From a checkpoint of a small encoder-decoder audio transcriber: encoder widths [320].
Rows from block 3 of the audio encoder of a small encoder-decoder audio transcriber, named by matrix and row number. Each number is 500 + 40 x the weight over its row's rms, rounded and kept within 0 to 999. All counts start at 0. Numbers have three digits each.
After each channel's rows are labels from the 100 clips, of 14976, where the channel reaches its highest value: "peak on" is the class under the peak; "responds to" is what is common among them. Only what is clearly more common there than usual is listed. The data: telephone keypad tones over noise or synthetic speech. In brackets: how many of the 100.
# c30: last pointwise conv (encoder.blocks.3.c3.0.weight, 320x320x1), inputs 107-213

c30.232:536439442551527513418463503525487526454572427484529520556572550501419507490494510480491505473513510517470562490491547437455500533527551460467424543475549514538471463511500521533493594499537411515464564484513450493532479484483503512550500480575493448424518515575518469510569501480487469480540508525437533438517490451551448
peak on: key "2" (34)
responds to: key "2" (61); number of keys: 1 (57); first key: 2 (35); last key: 2 (34)

c30.20:463491480532483544490509477542464432467467447534460488522510530486466508474537477479438484488424523481515492469447513547427413484482496494477506467471506499441446483546555511506507516506519482471533505433586524471536542452423529531473481472489475486557428501467401484542510527573527502543477475489531438492536524496533543
peak on: key "2" (91)
responds to: key "2" (96); last key: 2 (75); first key: 2 (68); number of keys: 1 (61)

c30.149:524458504567530481550526502447539470538572484457424426467454599538531459551596456343522434571504454539526480534471573495495475502456467544625633543513489524447523552547486525469555467411509489523519506508463471431435501476564571554508522534491505467473537539497457474465517556485469504529587534479465465477540536493468516
peak on: key "B" (94)
responds to: key "B" (100); last key: B (52); first key: B (47)

c30.290:581452492500556398443506463435465551502480552442468477495529499485519479507511470512467500496508480535472515457514519507489454480502531518514483500552460491465484522517427489521473483485502455474448508450452524525462503463512490431463447527511467528496539481565537444516491522508487450467534421481515510498490540500498458
peak on: key "C" (73)
responds to: key "C" (93); reverberation (53); number of keys: 9 (38)

c30.312:503534525412503531473478508536478467558509506482469472521534524507528412539469492454557578550507430434488575511516523491464575483486498486515504451482569471525541497464473621445549443491447548503437515426498501520464472461548530509526469564533572461520464499501535487467467619422475467482466472521548484483505513475493427
peak on: key "6" (42); key "5" (27)
responds to: key "6" (62); number of keys: 9 (44); number of keys: 8 (30)

c30.68:578443542526541547492586540481413465518500483473574556528466446433437450463484467507527549485479475469431442476538554525508537560463508526464482443511525510482479446468509537509491541490513450560524515507504510458491470497512483500532519466500443446485494540520520475495512504526516533534513539424442527479456419513516471
peak on: key "A" (65)
responds to: key "A" (71); number of keys: 1 (49); last key: A (38); first key: A (30)

c30.6:503482458512516494560433509543522483496494507516529530438468430450469504495459460522475507445444547513527438514450467486482409525505487490514472545485467553494507521480524470489530448538454544538533468486490521534497491466520540528470511554457521483504577514467473596503522494584543491557451502492474549515508509463589464
peak on: key "4" (47)
responds to: number of keys: 1 (74); key "4" (63); first key: 4 (51); last key: 4 (49)

c30.161:529539599584611462541488514513486466560482505459512521523438454506520492447562498405459466457513505497521508480519487520573624517521534525472464452471525508459523533484560531438505449497471476460458498488457479481500500462504505515456504511500441504554486461461510495483490523535475447443461539478491499502526473477502586
peak on: key "0" (77)
responds to: key "0" (98); first key: 0 (51); last key: 0 (50); number of keys: 1 (31)

c30.307:527532505508471509488444456489551455468490477411487557492503487486425510509501505462402468445442429486496448520499563491526511471449492483476505448490588461513486565582436474522460502480523517494496521520463476503427472625484506564511505539432508565563418486438482485474564466511411514421588573511477499465502474489488426
peak on: key "9" (75)
responds to: key "9" (79); number of keys: 1 (72); last key: 9 (65); first key: 9 (60)

c30.272:547431442514463495542499561512580504473533526439497551507480585561554433574492512525474346565490557586535508456456470507474479493467538504466533481614474480514506551502495500524530559480511502479519509551475481488455494460529519466528522511488523509464560511445468529489513491484491493478472501530509508498492420445530436
peak on: key "4" (31); key "B" (25)
responds to: number of keys: 1 (37)

c30.2:478461557500439460453457497537447413521435488499499512537451512417457445443475493454485535540503525548471460488499453539496485517497549443554525476459510515532600509560432484509546428477515502507477456490478488516511486468541512477551439517441487508460472504503439433510462531505471499438521521521472468443519438430599520
peak on: key "9" (75)
responds to: key "9" (94); last key: 9 (25)

c30.150:590430478455593473521508480486545535519513479436498510489476545503474546490474497487465517454424439455476529514544493503452483423477472449490578446457420503476540549526493549553540581515457498579424540416576460530467472492518433470516547501534464493500536473486445484534544523430514485433463493475487460526477424505446571
peak on: key "5" (81)
responds to: key "5" (100); reverberation (58); last key: 5 (26)

c30.33:449466475465489486505482436466524478478539546511491462490417540535529504555578459498453531573522443500497517455469467544438514548491470451534572551504447483466523503543500535465483533460582517449495438430551444538464491461476519510472460519484489567471532467409506492478511457534444507558511537544494510472494468469423505
peak on: key "B" (96)
responds to: key "B" (100); reverberation (62)

c30.93:523485469465498521497481506476586478479467503523443486513479530510545481529508450502529544511507449553531497477516459532485465460506489583512510490511536518509459511478500483506522559555509482453504539517493463522421527455512463399511537559476491514455484500472478535463506503523504469438466437506481501485515500535530477
peak on: key "C" (65)
responds to: key "C" (70); number of keys: 1 (42); first key: C (39)

c30.227:551471476526483531516494499470529536519519509470419514439486499527539518444489460525534542420521454516464475549515511448506508554437517552471482467489482464459502494499436542482437509501443509482566548472465513470506493503516523485454467529523503505482521486467511544525590500494479543449501540522447498472456491537491485
peak on: key "A" (63)
responds to: key "A" (75); number of keys: 1 (53); last key: A (45); first key: A (44)

c30.224:473527493517490457554463519483489486457445461522574477500521502480518448498444564510470528469522466530513454526443405523517510480544525463476505436519557530409501579459505513501552487526484578544483469551529478515531538471533524509473499508539521557462472525465500467521542453516525486460451500507533539508547477489460551
peak on: key "4" (83)
responds to: key "4" (100); first key: 4 (41); last key: 4 (38)

c30.317:515454525477448510520449537521544555489454486541488465496355525556481443515577543488476558533543488575516460491444543510472534550448441568478462538505446549489543543491513464508481513526520457541412473522462450541527522451473522544548563482439472548416523516579486525482513502478468512549499494528612502504495554458561421
peak on: key "0" (91)
responds to: key "0" (99); last key: 0 (82); first key: 0 (75); number of keys: 1 (67)

c30.96:491533469545515510443562508440550461526476422512465527480455469479464554460478430487479411467474537481513528535548470526489466482491485546473444471561547542499498578556631475509526561426521539502484505478450506496484467548470485545540546536525471504436505509512475498465495559507470502478487477531492514474562454541519491
peak on: key "1" (65)
responds to: key "1" (71); number of keys: 1 (48); first key: 1 (40); last key: 1 (37)

c30.116:504455581497514544522500442515482441455475533477449581503454467440535509564563454531519464458468463522503531482582487554508487549478474506507489495520478481530576571454470400509474459466486456509536505453456472544526571545448460450463446491439530530506512507527517497494524541518517459439491505475471503518475466478540462
peak on: key "3" (52)
responds to: number of keys: 1 (82); key "3" (56); first key: 3 (49); last key: 3 (48)

c30.196:527458424465554481510513478541431554529508525557506422544435496455487505568497491443511495472502530498534464467504581528548426436465492487495483511527495535513524466551477539434466519538494492494491524504454486484605495526422561462553498470533539501530466489469508444445523568484509483532488500531411498523515444479491519
peak on: key "B" (56); key "C" (32)
responds to: number of keys: 1 (61); first key: B (38); last key: C (37); last key: B (37)

c30.23:498449499502424550488489514500524472467488521520508533584527472457583527497494522518535521580489444534526509471547538478497486504515460503512485424472555500493462501475505543564554591506508548498501480449544439603499429538512542484539510564489488481542561485510467514528512506435464444477495472554449491504511486452577444
peak on: key "6" (96)
responds to: key "6" (100); number of keys: 9 (43); number of keys: 8 (35)

c30.4:502497504468504527501546533540557434461541585517613563482540524533486455541425535557453495532481455551462439479574512555483480528552467529484568467537503519456468550516502498425494513593492506495463550504547484540488536498448465462517496448493506505500598462566562521528524515505571495484528450572501493467521503530482452
peak on: key "3" (43)
responds to: number of keys: 1 (94); first key: 3 (47); last key: 3 (46)

c30.240:479462574481485480468457531477535501484516426567544388422550508547455494472459514505559507411473531490459457533556495562566487504483496532467434567530463467583508627576451559524489499510509505540532521478483556453477513534556464542518506476484540509452563557467500466511462421455422521471501523495496546500502444535488528
peak on: key "4" (35)
responds to: number of keys: 1 (58)

c30.144:493521515535501552469458467473536507479512498505496532485499465444486538504458541498475502521544570501507524498527490429565481535404500532502549461541458538500473494553565589520461531416475509468467509471414515558478552520494513561452487479576530551405525525453547468505565439386529521465522453589500494529478537439465546
peak on: key "8" (98)
responds to: key "8" (100); number of keys: 8 (32); last key: 8 (29)

c30.178:419581509455495563547463514488456462584467502470495510501500548510479586545502539513525588483496521496528474477463450533491481487430509509518490509505476522507497491506464450477519483471476544462486439527534506446531496478492487528467382483505471488473505455546538539484491496525472505477576543515482495560517530481536463
peak on: key "0" (62); key "8" (32)
responds to: key "0" (62); number of keys: 1 (49); last key: 0 (40); first key: 0 (30)

c30.229:513464474415469427444483493554502481489539519477508435489485571520493466447539511512476479534471534504513483471503462536516572525465492559515506551542472537588499505537594515532470560481541502522498523506506413489518552541529505489515572462460483434524542497526499612459544469412499436546484456554546539479473538523496571
peak on: key "0" (73)
responds to: key "0" (98); first key: 0 (44); last key: 0 (38); clipping (34)

c30.210:486484445450529524459479491453441432552456493471534518493508523513556505543567542402460435495548514550397495446556555516537500507500464543505476536484518564470541488521438539542502482566526550503502524543519586421526559514485455491497554500500492507499502495503457471458480430510497545529513498472531450567437507555511526
peak on: key "7" (67)
responds to: key "7" (81); last key: 7 (39); first key: 7 (30); clipping (25)

c30.235:527488459527426500513498538445484419479517580491511567378493569506469498493525555500544501545566474487622401560463489467559432480468494474439478514494532479489522497494522483556501506486463521516515444536431344512496521485448510532496504461585496534520552534553523477458528523434504518488489514460532490507495465554497447
peak on: key "#" (49); key "0" (48)
responds to: number of keys: 1 (75); last key: 0 (44); first key: 0 (43); first key: # (41)

c30.253:496514578476505526460471544439457567496469488453507540526531403457461528454466511495552518486447476490469506461478512523494536551566478498514478498458456488482526463465465485443496436563494498518496501514515433470493480472506531474522449449496443451494502498425469500509517468552483476466524456496553428529453524496528542
peak on: key "C" (99)
responds to: key "C" (100); last key: C (33); first key: C (28)

c30.34:455517524496461510449441508482495537492486488450454430549501546560433449507487459561512521431480473424464512567461469568517516540511543552445596504505537509405528541547474424585515479524532491523506476520511492473525510446496443539522490445482529564426473477542553486515528495559598542447465546424512483534459471533516472
peak on: key "9" (50)
responds to: number of keys: 1 (85); last key: 9 (48); first key: 9 (46)

c30.289:428512546480513430488489475503532500546443527542539517480529466552485503539453509571465489522457557505534527502538439512465504474510496501519497453446432505531420463474459479538539465528469540518472464504506441440473466452551487474494458504478519459576456511504481600496506539493478463480504486532539508465551470484532536
peak on: key "3" (35)
responds to: number of keys: 1 (89); first key: 3 (51); last key: 3 (50); first key: 6 (26)

c30.287:403504450510518555580484505531415562424605480543527532507444531551478530537559489503419556477468412554526476478499565487476477576460453527510575532540557486556474518490433462506466524494505530418547553506550457477474561465473510514529503492496407470524471471559521487475525463567558503526522419507525468489503544494423592
peak on: key "6" (28)
responds to: number of keys: 1 (47)

c30.171:564476486493483496510455510499415518521505530494550494500448487521495483543552607476491508402497478473491488493459437438471489512454442491570497560547537473486509570490547536520514473456471563528540500508475582520506478515487530537436509469484547418533487541499441475469531596456475547517421522564594522533492498472464497
peak on: key "4" (99)
responds to: key "4" (100); clipping (37); last key: 4 (25)

c30.211:544560529532510531561485492495461532505474512441569522487488475482514491513455497502489483564485518505430495412513506556581505481457511520503443503516549490487442455537506449513454516505499523483466499609502515523461519550532377501581508503584453596522533470455519526579535581528466479426439507451523489527464503468466510
peak on: key "C" (100)
responds to: key "C" (100); last key: C (31)

c30.217:443578521452465522569522521490498547493529502484467574507487418565580523493458455540538516526548559482463482545537514548573481444528473482489561564483471477486496493525492588592501465554448456533477570475531454487597532470520531514536438494500517465513518464524498561415561548418532501543512568466504475503450494492562414
peak on: key "0" (46); key "8" (31)
responds to: key "0" (75); number of keys: 9 (65); key "8" (59)

c30.44:508505551481415483500501540458515539517427526532544526545452485511546504622521534485512497527462409576530429408473552490530446463534524522512482542478582501517537488547581533487427434483436493566471480453493507445464528505480432536511496494460492492485490469547497499502445497502620500481560500522496541599488461467452508
peak on: key "4" (61); key "1" (27)
responds to: key "4" (66); number of keys: 1 (54); last key: 4 (41); first key: 4 (38)

c30.189:423429532487447476521502536516506560473476486495497457456472544441506475420460536447552580538490462502439445567424531535530535498550465470471486572581530476442566622462551437506464510564463554426447503489516414525505511541414443493534454499469514466487511506536520499507516461529534533493592473440528454514456489494546519
peak on: key "6" (77)
responds to: key "6" (98); number of keys: 9 (48); clipping (26); first key: 6 (25)

c30.266:528451475431443504578492535482503511460437512491456468566464561480482448507545521465461473523478484472465501462475554551512564482445493511503479488464513497452491471477481509466516448551516484521481499429443447467536524462508563505551439542433497545488480477439519524480497505496464541461506544450511468509516496517595508
peak on: key "*" (70)
responds to: key "*" (98); first key: * (35); last key: * (34)

c30.192:503482473547497438539431511451524598567500505501453491499487483415522476535513484437475520477500538536505437525493473563463559451495491448557514417581513516455561430474463500496539501454517532453488517477534531528514487503468531476505469505508515528497475510499528507458482454503484576502493496512506507487429511491540441
peak on: key "9" (72)
responds to: key "9" (90); first key: 9 (35); number of keys: 9 (34); last key: 9 (32)

c30.218:501473469466464508450541476500510512519458473529511509491413457516485566514366422530447501452455468535450502437498474445455569466499488521515493485501492436506491461459482572456476485515492519527479465505493583498484554482525587475458564465517506514570506475442463509535502453504508499532488500503523455473441534493570474
peak on: key "D" (65)
responds to: key "D" (99); number of keys: 9 (51); number of keys: 8 (29)

c30.153:564531503492516477482419503448506577463452597472551502479519453448527560457485439587510562513417483527439475551444417453474469566434539406532549517461487532525481523477472450493496456513456477432561490494500471524519478504544516471517529442473477459533524502545457452487446479482453503467520490467477568529470461478571572
peak on: key "C" (60)
responds to: key "C" (79); last key: C (26)

c30.110:500478510513441497515502544540514496500566545500468485519565404513529465517442486519457496488509521494475474560483405518439493521449537525540522524470519494505508514507508491431521526433543487534532517480533525456482495559523473506454544440552496506545504484510588469473492496540481504474535455518534580468492428529601539
peak on: key "3" (26)
responds to: number of keys: 1 (92); first key: 3 (30); last key: 3 (29)

c30.48:536509404498471454498543457536511492482454447527551419496432501463581511550483489530453466531549450468507473484467517558542453440523514483509504401507459487479526538481496464476564514485440508523482573536506515544512556535499504481427473491505477492510499496478551480504475529488498500560477535542531458497496474468485437
peak on: key "1" (64)
responds to: key "1" (72); number of keys: 1 (50); first key: 1 (37); last key: 1 (35)

c30.239:465508517530546523538457589507515515435415518504506434542532528567517483582526515443512477535467478520534516526399505439493537482494437550489493418564493522481578498539457505499549511528487497414503534468488419419527548451514535525576521528513500519579572525525463473479502461486493520503452543518490510481459488455412470
peak on: key "#" (82)
responds to: key "#" (92); first key: # (57); last key: # (50); number of keys: 1 (40)

c30.163:508547498528489440556554495495565524518453608589506552519463486540499502552505508534514531492483485589511491502537429438480519428492487470554532565471503505459492504563511477585428396479490457536506497494498566477492429472478469438453506497517462487537530421437502482438502468518539501488461540548483520467483502526538505
peak on: key "8" (50); key "2" (28)
responds to: key "8" (67); number of keys: 1 (45); first key: 8 (42); last key: 8 (42)

c30.182:408526524508543471415580473514452616524433488462527486499539487446453476440496523438551558427511463592470515517497547437562480564481525478507510470492478543489500466447530484447488446468501524467590461497497438478470468501413448472509531470511529480486591454485545512539539504536480515476515529516463448478511539505505492
peak on: key "7" (100)
responds to: key "7" (100); last key: 7 (30); clipping (28); first key: 7 (28)

c30.148:514478579540572520559519488530483502428481605552516461585549507506603569521523464465604569432471493557535546545467514492507615483524543529546486484508538484513502539505501483461478462519538522519593482420516542454512452530564452551475449523517508494532489493477470558527486484516465518411460470483475512487517471503521490
peak on: key "9" (70)
responds to: key "9" (71); number of keys: 1 (71); last key: 9 (61); first key: 9 (56)

c30.306:469599557472553489524433443496465487530428483446506509512544438459555485519540496452474572439558525494458586450522472560498588505510454527428488458503528433487536482501501457530559452520446460510473534494509454474457567538474494467487491533464526560461437525468475531486485552564457517425526528517476508514480481520532448
peak on: key "0" (79)
responds to: key "0" (84); last key: 0 (68); number of keys: 1 (64); first key: 0 (56)

c30.302:486526469491514463456538440527442471493535588510406553483524434474535491444502495458483546521507533462480472537594507449547508461478503469499449528524457494570503476542494570467515568612437548541498512474472524489495558578464472464496517519517479470501453506519455496508478513482587453419515504506442475463503503447521441
peak on: key "7" (90)
responds to: key "7" (95); last key: 7 (59); first key: 7 (52); number of keys: 1 (45)

c30.233:479561509464524460502439509455472482520446509509515530522514543523452526586470519475520524459514530514463528407519542535607442481535506534563575480500556492532534542494430501548483424484522482458504532558529432518441516472498534524443412441504534473509528462471530489443501515520493422513506518544503480421504417485488462
peak on: key "7" (52); key "C" (29)
responds to: key "7" (66); number of keys: 1 (44); last key: 7 (37); first key: 7 (32)

c30.175:554464472507436449522521510497511487484462565501474533552470422553527504518495527520477477481608556552493512482505397502456474417447501554494572479540548505542520471509471571463499509564456495478493544513517433543476509449522501548490531493446453444498470470519522506509518484403491544566486593427495486475510483421497436
peak on: key "6" (95)
responds to: key "6" (100); key "*" (59); number of keys: 9 (54)

c30.206:474570472483526430499451493515435417458448515554486526523548509484504500590479534488511474535523484530564529500471525557521490606477503520405512618533472476529450542502600488469432549465509517426477471425519571490472474496489506476514502498523537467536475487545544471551500469505522495544521425558473582471529560530507534
peak on: key "5" (100)
responds to: key "5" (100); last key: 5 (75); first key: 5 (67); number of keys: 1 (54)

c30.127:435523505440473523510506480465533513438496518481513609528487521469500521621485464540485467559472420607496490510510436519544501483487509506459641547596475471538432505513598479471484480471477577560442491524560476566557510483496529466480531513557523536507495451534510484528453562522479476452569522513454523541521512465465484
peak on: key "6" (82)
responds to: key "6" (89); number of keys: 9 (48); number of keys: 8 (28)

c30.81:510427450511488438497458489433491539495535422537484506531525541571504549546523418520455504458487467489582466524509482512508524504493492595468478535496523451551474526517475560471574487491526555492540555413510493548559519487541521513466550539519406578470468472501530528518530433535488486504509509440538543459574507490478478
peak on: key "D" (38)
responds to: key "D" (77); number of keys: 8 (34)

c30.299:515529503462513543490496491519479487488473439510542546509535482486444565538496465458498540563511448475459394485494549455516454425473513513453512550513503458484533511533474545526530510501531505488530526527504448478424491510597467529457453551485514533519558504513489514520427517593489507468540470522518577527545620515523490
peak on: key "0" (50); key "#" (31)
responds to: number of keys: 1 (62); last key: 0 (41); first key: 0 (33); first key: # (27)

c30.220:477500510486439519500478502531425482410528537509570509564464510521519478519416496556502508450495523510464523531499502477453525547516544472504503505508546482475479492535478533507468531568453457456448560502545443444496526435508485564440493542442549483453471471485522528555480477490454462499460486538497514491504504448596563
peak on: key "1" (67)
responds to: key "1" (76); number of keys: 9 (43)

c30.209:450447427442468520519518520488469458492438545457511535540495415517582447517395577530484522473463447524507546515514498567472506540510535436494503479498520479477548461540503557492512459563518562496465491499510537447488430557529469502593550429481545486489523505504502415553536518486583490514533549490621430443508512557486529
peak on: key "*" (26)
responds to: number of keys: 1 (67); first key: * (33)

c30.308:463508514530480434508502509432533410465508454472445477570490522534453460479489573531581514520491507563478497502534446461495512488540494420489455435495534477476432431434481404564492581545493545496527497452511520485555522547533479502452595498502475588474529556476473552493494533494584529543436557532452416523443474487553515
peak on: key "9" (99)
responds to: key "9" (99); last key: 9 (33); first key: 9 (32)

c30.291:526528498562395489480524512527532508533508456541460516466444494523521459517459443540524474491526540538433502458562543562519556500594486516484492514606585494538484493510473537437468512469503497479536507502560562543543469485493528515559540488497490536531512553524566580494521522531435538535475575473493543512517509487524522
peak on: key "3" (51)
responds to: number of keys: 1 (89); key "3" (66); last key: 3 (62); first key: 3 (61)

c30.221:470409510528465445433491507503479518442519535531415441463449487487495487462564530482553527534501460555447505485479447536537471453503498558501462433460471424490503477485519557453574552547506569581450555516479560486495504515442489475512508511501545465528517543514500540499492530532501576493470514474442483493494457515497463
peak on: key "7" (95)
responds to: key "7" (100); last key: 7 (33); first key: 7 (26)